config = dict(
    crop_scale_min=0.8,
    horizontal_flip=False,
    targets=['rule'],
    patch_size=[4, 4],
    head_dropout=0.1,
    muon_scale='match_rms_adamw',
    orthogonalizer='newton_schulz_5',
    adamw_lr_other_params=0.0021,
    gradient_centralization=True,
    batch_size=128,
    epochs=34.7,
    weight_decay=0.07,
)
Rows from block 5 of a small image classifier, named by matrix and row number. Rows with one number belong to one neuron. Each number is 128 + 24 x the weight over its row's rms, rounded and kept within 0 to 255. All counts start at 0.
After each neuron's rows are labels from the 100 images, of 14976, where the neuron reaches its largest size: "strongest on" is what is common among them. Only what is clearly more common there than usual is listed. The data: histories of elementary cellular automata, time running down. In brackets: how many of the 100.
# u: gMLP up (value half) (model.blocks.5.mixer.u.weight, 512x512), inputs 256-319
# v: gMLP up (gate half) (model.blocks.5.mixer.v.weight, 512x512), inputs 256-319
# out: gMLP down (model.blocks.5.mixer.out.weight, 512x512, transposed), outputs 256-319

u.150 [154 140  93 176 132 142 116 135 174 140 156  80 134 114 130 153 100 114 110 102 117 103 133 114 108 141 155 116 168 160 152 131 150 152 121 156 130 167 170 119 164 137 134 150 116 132 135 117 134 125 122 121  82 146 142 107 122 156 121 113 148  81 101 135]
v.150 [108 134 133 164 159 139  85 169 144  77 128 121 117 107 107 158 107 106 109 155 122 124 148 145 154 125 165 118 141 151 128 144 136 111 138 152 127 111 186 165 106 127 133 145 150 128 127 117 110  95 141 124 112 126 122 182 140 149  92  64 108 155 122 110]
out.150 [158 148 128 139 118 143 131 133 146 143 111  58 126 142  94 126 114 138 114 157 111 150 158 106 130 162  97 148 144  86 119 121 143 138 146 130 128 119 104 128 117 130  87 126 136 145 135 138 128 131 137 142 145 130 134 185  99  68 128 121 107 110 120 147]
strongest on: 001 turns on (84)

u.299 [164 128 121 157 167  96 140 123 133 118 148 158 125 136 103 142 140 122 121 147 104  79 141 126  72 103 121 113 164 144 160 106 120 108 168 150 112 113 116 149 141 102  93  98 154  80 114 112 132 125 155 110 103 135 143 138 137 138  87 131  94 142 121  99]
v.299 [149 162 101 101 135 160 135 133  94 125 126 137 147 144  82 149 105 131  57 140 141 170 138 127 132 128 164 119 122 122 127 105 124 133 127 135 167 133 182 140 175 127 159 126 140 155  85 127 161 122  96 121 102 172 124 109 147 112 126 101 109 127 132 149]
out.299 [138 122 106 109 176 107  96 159 102 109 108 128 113 143  94 134 154 131 119 115 147 138 143 135 132  90  99  96  72 134 113  96 103 151 151 178 152 141 136 161  98 100 148 142 132 176 123 158 169 165 129 124 180 107 136  81 118  97 116 140 121  97 140 137]
strongest on: 000 turns on (87)

u.171 [120 121 117 165  90 156 148 146 167 175 145 113 141 111 144 118 116 128 153  99  83 107 142 129 109 162 129 171 138 149  93 114 116 131 133 164 122  96  99  86 108 132 117 127 123 139 149 143 109 134 137 133 126  92  86 146 138  96 165 131 100 130 144 167]
v.171 [129 120 138 134 101 149  80 127 133 171 149 151 152 115 152 126 128 175 130 137 146 150 107  79 114 114 112 136 140 130 118 157  73 127 105 140 116 150 115 124 111  95 124 137 104 175 121 105 130 152 149 102 148 108 100 192 115  88  78 129 129  99 143 141]
out.171 [133 117 151 118 153 102 126 107 101 141 138 152 171 108 115  99 145 170 137 136 142 121 120  99 149 117 119  72  88 103 151 137 162 106 108  95 121 110 106 132 161 135 164 118 118 147  99  92  87  99 119 143 137  98 147 122 164 152 107 147 112 120  99 132]
strongest on: 001 turns on (77); 110 turns on (76)

u.119 [128  94 122 152 127 113 107 145 113 105 143 175 125 160 126 157 104 164 124 127 124 132 109 123  84  96  72 149 149 163 145 148 142 139 112  96 146 136 124 101 144 129 160 119 129 122 128 183 150 110 129 143 167 122 134 123  95 127 114  81 122  88 134 170]
v.119 [137  91 118 129 143 137 124  93 117 157 108 160 132 138 157 125 141 126 130 171 137 127 127 128 107  97 123 111 185 133 150 132 150 137 159  93 109 172  90 133 120 117 134 131  99  88  93 125 132  84 134 125 110 131 139 119 128 130 129 117 118 131 144 178]
out.119 [143 176 118 150 151 129  99 138  95 130 105 127 111 120 116 108 125 111 148 151 133 168 178 137 125 158 145 152 119 105 134 117 119 103 174 114  82 136 103 116 142 117 120 126 117 117 127 117 140 154 123 147 113 109 149 140 128 192 153 105 125 116 111 115]
strongest on: 011 turns on (88); 101 turns on (86); 001 turns on (77)

u.377 [142 169 131 148  92 152 128 133 159 140  90 133 123 147 118  93 160 104 105 120 127  58 128 108 142 122 143 159 120 152 133 127  90 116 159 121 157 156 156 129 162 157 137 123 122 145 159 149 125  90 104 118  96 108 134 119 110 105 120 115 103  77 147 118]
v.377 [120 127 130 128 116  85 129 126 109 111  99 129 117 119  99 155 153 151 120 133 128 137 125 108 157 116 141 133 160 199 168 122 123 149 119  98 131 112 134 137 128 109 144 202 134 139 148 147 131 115 121 138 148 117 127 127 103 129 121 163 124 155 127 131]
out.377 [ 70 143 132 129 159 111 147  98 125 124 151 147 137 165  93 134 132 183 104 104  93 174 112 110 104 128 145 118 138 106 155 125 141 124  92 116 162 130 116 136 133 122 119 139 185 165  96  89 119  97 116 124 128 132 131 110 148 114 115 138 123 127 125 121]
strongest on: 000 turns on (80)

u.498 [106 161 126 135 124  97 148  98 155 134  66 154 152 142 110 121 146 126 153 134 118 111 139 126 100 128 138 155 104 128 113  97 134 139 131 156 100 169 127 123 132 150 134 178  85 136 122 116 128 107 102 103 126  93 129 102 107 147 105 115 165 133 152 113]
v.498 [151 163  85 146 106 128 114 105 144 151 134 155  80 132 141 174  92 119 139 162 113 101 134 134 120 166 131 157 149 111 150  91 134 117 149 134 137 119 101 165 125 108 140 111 173 106 151 158 103 131 169 126 135 151 132 123  94 128 137 151  68 136 119 148]
out.498 [ 83 124 138 142 121 136 160 133 132 115 122 117 150 123 146 171 127 156 121 120 121 142 114 120 101 137 104 110 127 172  92 105 114 131 145 142 135 179 144 134 115 101 116 150 112 111 146  96 125 105 128 148 126 149 117  97 142 144 119 133 113 143 146 185]
strongest on: 111 turns on (82)

u.42 [146 169 135 129 128  57 139 140 150 115 121  59 133 147 153 105 119 136 120 160 121 168 144 126 152 137 147 122 141 126 176 131 109 174 115 116 145 163 135 152 123 129 117 145 147 129  88  84 112 115 160 176 128 124 151 146 159 152 131 111 131 133 149 113]
v.42 [ 96 128 124 126 101 140 171  73 124 141  89  84 110 184 152 146 146 141 148 152 134 177 157 112 145 138 111 108  99  97 160 151 133 161 102 125 163 137 147 140 101  93 107 128 127 136 123 142 129  83 115 130 136 154 126 167 151 144 129  83 170 104 120 121]
out.42 [122 125 114 144 139 126  93 128 104 145 109 103 132 136 140 161  89 153 107 149 163 129 147 140 134 139 110 161 116 147  93 126 110 145 130 125 152 139 113 114 139 110 149 130 102 121  90 111 117 155 153 147 120 107 129 114 137  93 191 171  90 120 113 188]
strongest on: 011 turns on (80)

u.67 [130 174  93  83 114  57 108 137 205 105 157 149 125 139 167 139 141 135 127 120 111 133 129 134 114  54 138 132  59 120 128 122 114  91 118 160 143 132 115 126 142 105 131  59 148 132 136 147 117 170 113 114 137 123 144 140 119 142 141 112 140 108 133 211]
v.67 [133 119 107 172 139 157 128 125  90 105 127 134  98 147 127 140 102 136  95 141 126 151 148 106 135 112  92 144 147 108  92 148  82 115 129 163 133 102 165 145 124  99 147 166 109 155  99 151 174 129 117 159 107 126 127  99 164 106 142 117 134 109 122 141]
out.67 [148  94 140 134 135 115 129 132 147 132 132 120 153 101 105 126 130 108 124 131 149  83 138 135 149 158 100 147 110 142 130  86 154 117 128 108 122 104 102 132 123  94 132 125 129 105 151 130 102 157 125 107 146 120  78 111 125 154 147 122 138  98 147 123]
strongest on: 000 turns on (87)

u.195 [133 124  80 105 106 132 113 191 102 122 154 109 141 125 124 111 123 137 127 115 117 167 131 141  96 149 133 151 137 104 142 126 174 103 107 147 110 143 124 153  77 124 125 133 121 133 159 111 126 112  72 124  69 158 157 129 112 163 117 163 148 125 113 134]
v.195 [119 110 157 148 145 128 113 138  90 161 110 155 155  98 100 161 111 121 114 118 129 132 117 149 137 152  91  99 124 117 115 142 115 139 115 131 144 147 125 136 153  89 144 138  88 135 111 112 114 151 155 122 190 122 135 105 107 126 180 157 117 139 102  87]
out.195 [129 113 131 119 155 130 138 165 121 150  99 111 115 149 142 125 137 116 136 114 137 128  96 109 165 122 149 153 119 136 137 117 101 165 103 178 100 117 124 136 134 106 105 125 146 161 109 128 133 104 136 117 125 115 123  86 126 160 123 154 135 125 120 142]
strongest on: 011 turns on (78)

u.492 [176 104 155  97 148 145 171 178 108 150 129 144 121 152 103 165 134 139 116  93 157 124 112 163 133 114 162 120 120 114 140  77 127 152 102 123 132 109 149 128 144 135 157 104 130 118 124 123 167 120 143 124 165  84 146 122 116 147 116 104 173 150 118 165]
v.492 [ 99 144 171 172 103 133 102 165  80 120 123  90 131 153 133 124 117 133 123 108 122 149 121 138  84 128 126 134 116 130  81 117 138 130 121 109 142 100 102 114 134  93 126 183 172 128 122 109  85 164 155 122 143 104 125 122 121 126 142 115 128 112 133 108]
out.492 [177 109 117 110 178 127 168 125 129 173 116 131 130  83 161 149 122 132 132 129 122 124 109 156 136 102  77 154 142  64 123 112 110 158  92  97 153 120 143 106 104 139 143 166 153 107 127  72 124 146 150 157 160 122  96 131 133 152 125 169 172 130 130 147]
strongest on: 100 turns on (77)

u.126 [121 142 165 139 114 111 131 115  94 153 137  99 120 166 120 125 157 129 128 184 124 117 160 142 122 161 180  97 128 130 120 141 139 129 114 154 144 132 107 123 164 152 127 125  58 118 161 157 148  85  89 147  98 177 144 119 158 134  84 130 113  96 146  88]
v.126 [142 141 122  97 130 153 145 137 113 135 176 170 116  94 110 105  98  91 125 100 133 119 136 139  98 120 176 124 153 187 113 156 152 161  87 130 130 151 135  82 129 162 148 179 143 157 144 145 114 106 120 140  95 150 141 128  74 120 128  90 140 128 118 126]
out.126 [151 120  94 196 109 143 120 121 126 103 114 140  97  89 182 137 122 149 126 112 183 114 136 110  89 105  85 138 182 107 138 119 140 142 140 123  88 137 117 114 164 143 132 146 117 144 122 133 115  92 138 109 139 122 128 138 152 107 122 138 145 109  94 123]
strongest on: 011 turns on (79)

u.252 [141 153 129 125 127 108 109 153 143 126 137 107  99 113 126  98 177 220 132  79  91 103 152 110 134 143 129 154 101 135 130 129 110 126 146  97 146 125  94 161 162  74 184 135 125 140 119 123 105 137 155 140 126 124 157 131  95 122 103 139 122 122 117  96]
v.252 [103 129 129 116  82 153  79 184 145 128 133 132 146  97 154 135 123 148 143  97 162 140 138 163 116 118 138 121 118 106 189  93 125 160 114 128 152 153 144 121 115 119 147 127 141 130 147 149 122 129 142 144 160 157 139 124 125 145 138 141 156  83 133 156]
out.252 [130  87 129 139 162 106 125 117 143  95 125 119 134 123 118 141 134 174  88  93 153 115 110 140 170 114 134 160 126 170 133  77 119 144 172 145 147 139 130 125 138 130 129 130  65  80 128 102 142 150  94 170 152 157 136 104 152 151 165 129  88 156 109 187]
strongest on: 011 turns on (86); 110 turns on (84)

u.222 [176 134 106  82 174 120 147 131 101 137 105 107 152 127 130 152 142 112 100 139 126  59 161 135 122 152 115 128 122 111 139 122 111  87 144 104 127 149 118 151 109 128 111 115 140 118 116 148 161 130 136  98 108 167 150 156 172 132 165 138 139 121 146 118]
v.222 [133 121 160 133 109 145 143 140 101 123  76 118 135  91 140  62 102 122 128 119  98 160 110 115 139 141 151 116 138 158 101 133 170 118  97 117  82 111 151 162 152  99 154 129  97 115 121 142 153 112  99 102 107 114 155  85 111 142 135 107 151 113 123 147]
out.222 [ 58 137 135 137 150 107 110  95 135 161 130 176 143 145 120  97  84 129 115 127 118 121 159 145 136 147 126 151 124  94 137 154  83 119 132 105  92  86  99  94 145 134 132 131 154 144 133 106 161  76 135 139 145 122 119 144 108 150 128 123 118 128 147 160]
strongest on: 111 turns on (87); 100 turns on (78)

u.285 [157 124 176 127 122 154 163 150 146 131 141  87 139 151 124 162 149 169 103 118 119 144  88 140 141 151 159 124 141 163 140 115 170 116 143 119 160 125 117 119  86 147 177 112 103 102 126 120 102 133  93 160  94  99 147 100 111 136 121  82 119  92 106 139]
v.285 [140 138 102 150 116 132 146 130 124 146 115  99 105 103 122  92 133 150 116 131 118 131 139 143 124 165 148 116 140 122 158 139 131 141 111 171  93 150 100 153 113  98 128 106 102 118 143 160 128 125 114 134 102 152 137 135 147 105 163 117 121 128 115 139]
out.285 [ 85  85  97  96  98 134 160 124  81 126 120  93 159 125 108 158 150  92 114 152 145 110  98 161 158 136 153 153 128 104  84 123 144 164 148 124 144 109 134  99 111 121  76 144 121 107 141 121 152 116 157 113 144 116 118 122 109 111 131 146 105 161 101 132]
strongest on: 000 turns on (86)

u.73 [ 88 139 115 139 106 144 147 126 142 118 136  93 109 130  86 119 119 148 117 141 148 168 120 120 134  99 101 148 104 139 155 103 156 130 111  87 120 142 141 117 121 122  96 119 132 126 128  86 136 108 112 169 155 151 123 132 102 129 132 112 118 190 146  87]
v.73 [105  95 125 149 126 181 111 165 125  91 127 113 107 121 117 149 118 145 101 113 151 152 108 145 117 165 134 123 174 135 131  97 133 147 131 107 124 106 118 140 115 128 122 133  96  90 108  48 106 151 174 152 142 154 124 141 115 133 134 117 154 132 147 173]
out.73 [116 127  96 105 134 117 144 109 144 104  96 140 109 157 158 105 120 114 124 105 145 126 149 154 156 171 114 124 132 115 109  91 140 140 117 131 123 137 118 113 113 110  97 114 172 103 176 149 131 129 174 167 122 170 108 167  92 131 110 148 159 129  99 120]
strongest on: 100 turns on (93)

u.466 [145 148 109  94 163  97 113  90 170 157 135 133 112 163 129 148 126 118 138 136 140 154 131 111 123 105 126 107 140 110 118 123 133 131 146 148 133  89 126 150 137 111 149 142 135 127 113 126 130 144 149  98 147 125  98 137 120 146 160 128 139 101 100 129]
v.466 [115 137 128 141  79 126 125 140 140 100 143 104 112 108 150 140 128  66 144 140 125 145 162  89 149 131  99 147 150  97 109 134 107 138  70 165 153 153 122  93 101 141 125 134 113 147 158 153  99 147 149 155 110 148 150 146 102  73 125 127 125 165 130 118]
out.466 [125 157 130 110 118 142 146 138 141 102 136 177 176 134 111 134 113  89 126 162 118 130 144 162  75 170 128 126 155 144 178 179 145 131 107 146 133 115 161 119 128  94 112  86 124  99 139 166 135 153 106 122 155 170 109 158  75  93 125 103 123 115 178  99]
strongest on: 001 turns on (80); 100 turns on (76)

u.121 [ 87 151 125 134 157 127 153 151 126 153 144 125 119 137 133 124 130 131 126 128 144 169 105 139 134  83 107 123 132 115 147  83 130 111 126 151 161 133  99 109 134 145 165 120 140 127  96 100 106 158 105 157 133 134 171 158 128  71 126 102 124 131 129  83]
v.121 [152 121 121 128 128  82 138 122  80  96 137  82 172 143 105 156  86 123 142 129 135  74 137 106  96 134 123 159 137 147 130 130 133  94  85 133 104 132 161 114 122 123 146 169  90 119 155 136 117 160 118 115  93 132 108 141 152 135 127  84 110 122  94 105]
out.121 [155 107 136 174 140  75 127 108  97 120 131 143 134 100 128 123 122 109 144 129 121 114 127 133 155 166 128  89 139 134 165 131 106 175 116  86 155 112 102 118 165 134 127 165 127 136 153 117 117  88 106  59 125 147 101 165 125  92 119 160 163 151 125 129]
strongest on: 000 turns on (91)

u.45 [128 163 113 115  97  97 142 124 140 152 163  96 114 130 103 159  99 151 107 120 168 132 176  69 110 180 130 178 185 137 101 151 145 173 153 171 163 125 132 111 136 174 124 152 134 103 144 124 137 152 145  88 121 112  90 184 172 127 121 119 140 142 128 154]
v.45 [103 141 167 119 108 160 152 144 121 175 141 126 157 124 141 101  96 149  99 104 120 119 130 172  74 125 111 172 130 128  94  80 140 115  88 122 127 172 116 171 151 120 111 148  97 106 135 118  89 123 172 148 167  88 117 135 141 142 136  99 135 139 147 201]
out.45 [124 144 106 115 187 147 116 167 104 116 164 134 195 126 172 116 142  97  95 124 144 104 162 143 108 126 100 107  99 139 104 102 132 119 103 157 160  99 124 117 118 147 128 127 132  99 120 130 118 116 138  81  99 138 170 123  94 126 146 127 135  70  91 118]
strongest on: 100 turns on (83)

u.59 [125 148 141  87 161 139 109 156  98 133 104 156 116 146  99  98 133 112 148  90 120 124 107 125  78 121 111 120 103 130 131 140 132 155 217 151  71 136 128 137 119  93 145  87 131 112 129 125 124 155 117 162 150  98 164 132 170 107 151 103 116 149 116 155]
v.59 [120 143 101 102  98 133 129 126 154 130 136 115 144 117 130 145 115 190 147  66 117 112 116 118 145  98 132 140 139 107 152  78  93 143 100 167  78 123  96 120 139 125  92 139 110 161 102 117 123 179 116 137  94 102 115 120  95 128 126 165 149  69 112 106]
out.59 [125 115 147 134 158 140 114 100 130 140 147 148 124 151 140  89 110  87 143 135 157 118 154 118  91 115 143 113  97 148  95 172  96 108  91 131 180  97 141 106 152 145 133 147 134 100 104 140 142 154 124 114 146 100 116 123 112 149  91 122 127 107 151 137]
strongest on: 100 turns on (80)

u.369 [137 113 143 150 141 115 110 106 103 115 147 156 147 117 118 134  88 101 125 134 115 123 147  82 179 135 167 103  91 100 137 122 115 121 134  98 144 102 122 119 103 134 110 130 120 170 116 136 125 110 116 167 158 148 118 166 120 129 124 108 117 107 149 121]
v.369 [124 162  98 124 122 140 128 117  89 141 132 154 104 141 108 143 148 129 134 154  95 147 144  67  92 135 164 124 173 136 132 114 118  76 138 119 143 123 159 144 140 147 138 118 129 130 160 128 101 135 161 127 166 159  92 118 132 117 134 117 133 113 163 124]
out.369 [110 116 130 159 153 125 107 141 125 137 160 140  89 124 123 121 127  94  80  85 114 136 125 120 140 105 182 114 150  83 122  91 152 143  90  94 112 147 114  74 165 115 119 108 145 140 105 107 118 111 102 105  90 128 101 151 116 138 119 122  85 127 161 117]
strongest on: 100 turns on (76)

u.129 [ 83 107  78 133 113  98 132 132 168 147  95 104  95  72 146 147 136 134 140 112 104 118 123 105 156 129 113 113 124 129  99 167 135 124 138 138 134 152 129 138 134 146 164 153 126 118 117 130 129 111 150  91 126 142  88 127 111 143  83  98  94 214 113 129]
v.129 [162 165 112  93 121 116 168 143 139 167  95 169 163 166 144 142 129 181 126 126 134 108 113 100 118 117 133 107 156 129 102 149 186 149 109 112 116 108 141 114  98 149 109 142 121 125 143 167 122  99  68 136 115 155 133  93 141 141 178 163 118 112 116 140]
out.129 [151 149 121 148 127 131 166 114 182 146 140 147 148 156 143  89 115 105 157  99 154 150 152 101 128 118 141 151 103 114 137 134 161 129 145 102 133 121 131 108 107 116 157 118 127 148 119 113 121 150 106 144 102  93 105 183 129 140 147 110  90  69 130 121]
strongest on: 001 turns on (78)

u.449 [187  88 122 113  95  91 102 102 134 118 154 101 141 155  81 143 119 106  95 151 103  92 139 156 139 149 139 132  98 133 116 129 116 137 171 129  93 116 115 105 124 131 153 138 155 119 115 135 126 122 170 104 115 146 131 137 101 118 131 140 156 117 124 150]
v.449 [182 118 130 136 144 120 122 112  84 142 127  78 134 165 137 126 149 146  93  92 148 125 159 114 118 111 138 154 116 151 100  96 123 127 106 131 122 115 114 117 126 132 137 149 139 127 124 149 126 147 128 134 109 120 139 130 132  99 149 138  88 124 115 137]
out.449 [154 158  75 120 119 135  98  94 180 127 106 122 109 109 170 144 112 128 102 172 130 164 114 108 161 124 116 125 128 117 134  83 113 109 119 105  97 160 131 135 110 132 109 139 116  87 124 152 141 141 134 180 156 149 136 180 110 134 149 160 138 176 139 159]
strongest on: 000 turns on (85)

u.152 [139 177 166 129 128 136 105 137 118 147  92 140 130 146 163 123 128 137 130 107 134 147 134 146 133  97 114  96 135 130 101 128  93 110 112 177 139 145 140  85 134 165 179 138  96  87 106 122 141 101  82 134 118 137 146 123 100 102 186 113  89  99 139 141]
v.152 [166 134 145  96 156 198 146 117 132 151 123 119 126 161 160 106 125 115  90  76 138 122 155 103 117  97 124 142 146 110  96  95 153 119 117 171 118 181 118 130 133 123 109 162 134 111 103 133 131 160 105 111  99 146  82 162 110 108 139 139 142 111  87  94]
out.152 [121 127 129 101 166 143 159  87 126  88 130 177 162 133 112 148 170 135  97 123 147 104 170 114 130 164 154 154 132 150 168 132 103 146 158 145 121 108  89 131 117 109 159 134 156 184 138 129 101 121 140 150 139 136 165 114 120 120 154 108  73  99 124 125]
strongest on: 111 turns on (78); 000 turns on (76)

u.202 [151 124 147  88  86 158 112 149 104 154 112 168 110 121 129  67 113 145  89 141 189 136 145 131 128 113 104 131 136 118 131 118 152 153 125 119 132 169  85 162  99 142 126 144 130 112 155 112 145 110 129 120 127 171 105 160 147 125 119 122  83 141 128 129]
v.202 [121 112 134 113 118 114 102 118 121 137 105 165 155 168 138  59 161 118 125 106 162 129 122 107 114  87 115 125 125 111 139 114 152  90 139 128 186 198 101 152 111 135 120 118 144 116 146  65 119 181 123 118 131 152 187 114 133 149 131 135 135 136 128 179]
out.202 [142 121 137  97 178 162 137 125  73 130 143 138 118 128 126 129 141 109 106  95 129 129  95 146 164  59 127  63 105 131 114  87 114 145 192 159 136 131 178 122 130 151 129 106 166 108 101 128 148  89  75 139 148 122 171 125  86 133 122 141 118 116  88 111]
strongest on: 100 turns on (81); 000 turns on (76); large cells (75)

u.405 [106 149 124  78 133 161 121  96  94  96 119 110 125 129 140 104 151 112 125 111 144 144 150 126 122 141 117 124 100 140 129 115 144 137 166 145  78 128 125 158 150 153 161 136 127 139 151 136 108 101 107 101  91 155 155 166 154 164 135 154 111 108 140 140]
v.405 [170 135 153  88 144 152 141 106 100 124 141 152 135 144 112 100 116 121 112 117 109 137 119 136 120 152 132 136 128 124 115 140 142 165 143 144 150 121 105 166 126 123 112  89 139 122 130 172 152 136 109 145 123 118 150 109 108 130 119 132 136 154 144 123]
out.405 [116 132 100 163 132 116 152 166 146 101 124  95 106 162 136 108 123 122  85 144 122 137 117 161 179 143 211 136 138 171 142 136 128 134 113 127 108  98 127 165  79 172 127 119 107  99 135 155 162 104 135 179 138 141 144 149 143 144 128 136 159 155 100 111]
strongest on: 100 turns on (96)

u.447 [138 120 109 107 149 132 126 147 146 104 128 118 106 190 144 108 138 137 114  90 100 119 108 116 109 121 111 128  97 148 160 118 106 117  80 105 148 120 138 107 143 114 104 150 172 149 126 121 141  95 122 126 121 193  95 150 119 138 117 142 131 149 108 146]
v.447 [ 63 136  85 118 109 126 142 122 141 163  91  76 120 146 106 141 111 138 128 146 104 143 104  98 147 145 140 118 144 121 137 163 108 178  73 143 139 176 158  97 159 111 117 110  85 141 128 132 118 133 120 130 153  93 120 124 123 124 138 116 132 161 111 130]
out.447 [111  92 118  75  84 174 173  89 130 132 107 152 138 146 141 139 141  95 132 126 159 127 120 144 128 125 145  86 134 149 131 150 110 123 151 139 127 133 119 111 136 149 136 137 120 122 120 119 134 149 119 138 103 132 110 139  96 128 131  84 116 131 135 101]
strongest on: 001 turns on (78)

u.149 [142 155 157 175 103 168 133 135 146 123 162 102 125 107 141  93 119 134 116 138  91 150 161 122 125 146 163 122 152 138 142 203 142 157  88 129 134 142  98 133 122  88 132 124  88 140 106 137  84 141 122 103 115 109 148  96  94 126 115 144 135 118 137 158]
v.149 [185 119 135 126 146 135 131 136 156 149 173  88 144  77 123 118 106 128 115 126 107 138 156  93 128 146 133 138 148 160 110 144 145 128 168 132 159 116 176 137  88 103 158 125 130 161  90 135 141 125 133 133 131 157 150 125 150 169 118 123 145 103 118 160]
out.149 [104 141 131 142 146  94  90 130 104 117 132 133 166 132 165 118  79  81 108 106 152 149 132 175 153 129 141 134 132 136 137 112 160  99 127 113 101 124 111 157 131 169  96 160 125 149  90 110 126 132 135 126 123  98 120  97 111 140 115 142 116 166 130  98]
strongest on: 001 turns on (83); 100 turns on (79)

u.311 [124 109 122 131 152 119  91 106  93 132 130 165  81 114 151  88 139 124 110 132 113 144 122 114 148 176 174 107 150  53 145 111 135 170 104 152 138 155 159 150 166 115 101 139 128 108 176 118 164 135 124 127 121 105  52 137 112 153 143 136 143 129 145  86]
v.311 [127 140 136 133 118 130 105  72 140 180 168 164 126  70 119  94 141 133 103  90 161 154 106 178 131 132 105 134 130 100 161 158 169 160 107 129 102 142 130 101 116 107 137 137 143 118 144 109 110  84 128 110 119 151 111 187 119 150  90 123 165 147 153 127]
out.311 [127 104 131 140 120 180 127  95 101 158 115 136 128 142 133 146 135 121 127 156 131 112 114 107 146 157 154  63 144  87 109 117 111  96 167 109  70 173 116 112 138 102 138 127 113 130 107 133 139 137 138 134 115 140 120 107 182  93 118 105 126 145 106 132]
strongest on: 011 turns on (93); 111 turns on (87); 001 turns on (78)

u.246 [127 137 142 112 138 110 152 204 135  98 114 108  88 122  74  85  95 149 129 113 169 164 131 168 141 123  82 114 128 114  86 111 147 123  93 103 116 114 166 121 115 127 129 134 170 109 121  77 130 132 128 130 130 140 105 119 102 148 153 103 116 136 132 125]
v.246 [102  92  76 119  76 141 111  88 126  82 138  91 124 139 139  97 144 160 103 125 125 107 112 133 127  94 115 135 125 105 129 130 138 151 134  97 171 131 179 177 118 142 146 155  77 170 113 137 134 111  95 145 109 138  91  74 123 183 115 132 117 136 127 114]
out.246 [125 144 125 179 141 127 121 157 163 128 134 168  94 117 184 129 136 144 167 129 136 139 139 143 173 129  77 116 116 150 143 171 110  93 122 105 113 136 102 118 144 136 127  86 110 129 109 153  77 124 137 127 116 155 119 110 169 167 153 107 112 113 142 140]
strongest on: 010 turns on (87)

u.244 [150 149 108 142 122 170 172 125 151 130 128 115 151  97 135 149 112 135 180 109 138 146 129 146 107 127 155 105 106 128 138 122 123  95 137 131 183 117 131 145  75 100 126 165 118 127 136 115  90  92 133 132 104 136 186 139  89 135 151 140  97 136 125  98]
v.244 [130 149 117 158 152  97 131  76 115 113 137 165 153 101 158 160 148 143 154 197 173 150 149 133 155  81 150 120 119 135 102 106 112 108 118  90 169 103 118 138 104 115 104 139 133  97 105 119  89 119 117 170 142 158 170 127 161 151  87 112 100  94 138 125]
out.244 [136 141 146 122 108 138 160  63 102 126 164 151 140  51 113 107 107 160 168 114 127 175 175 128 137 139  76 126 134 123 134 142 131 124 110 122 137 148 100 109 138 156 136 131 171 123 138 126 149 118 111 102 127 121 144 168 140 151 133 134 134 158 166 125]
strongest on: 000 turns on (77); 001 turns on (76)

u.157 [ 85 112 125 165 142 144 119 118 131 131 138 107  99 118 120 127 122 179 158 162 153 114 121 165 124 100 114 128 106 125 162 149 119 143 133 163 105 110  90 138 155 148 140 141  91  93 178 137 129 176 112 132 150 111 108 109 118 127  96 141 113 165 121  62]
v.157 [138 145 153 137 182 125  62  85 163 144 104 115 112 109 150 119 150  59  79 163 149 131 111 126  98  74 120 156 113 161 165 114 164  55 157 137 134 123 170 142 147 161 139  97  86 135 134 138 111 100 158 112  91  93 127 151 123 164 155 108 154 137 141 101]
out.157 [151 107 103 133 121  64  84 135 148 128 201 139 118 148  98 147 144 160 113 137 126 126 104 149 161 132 133 175 118 155 145 126 131 165 116 155  76 148  84 127  91 113 137 135  92 146 127  96 130 137  77 123 102 135 128 151 131 119 121 141 124 106 109 143]
strongest on: 010 turns on (80)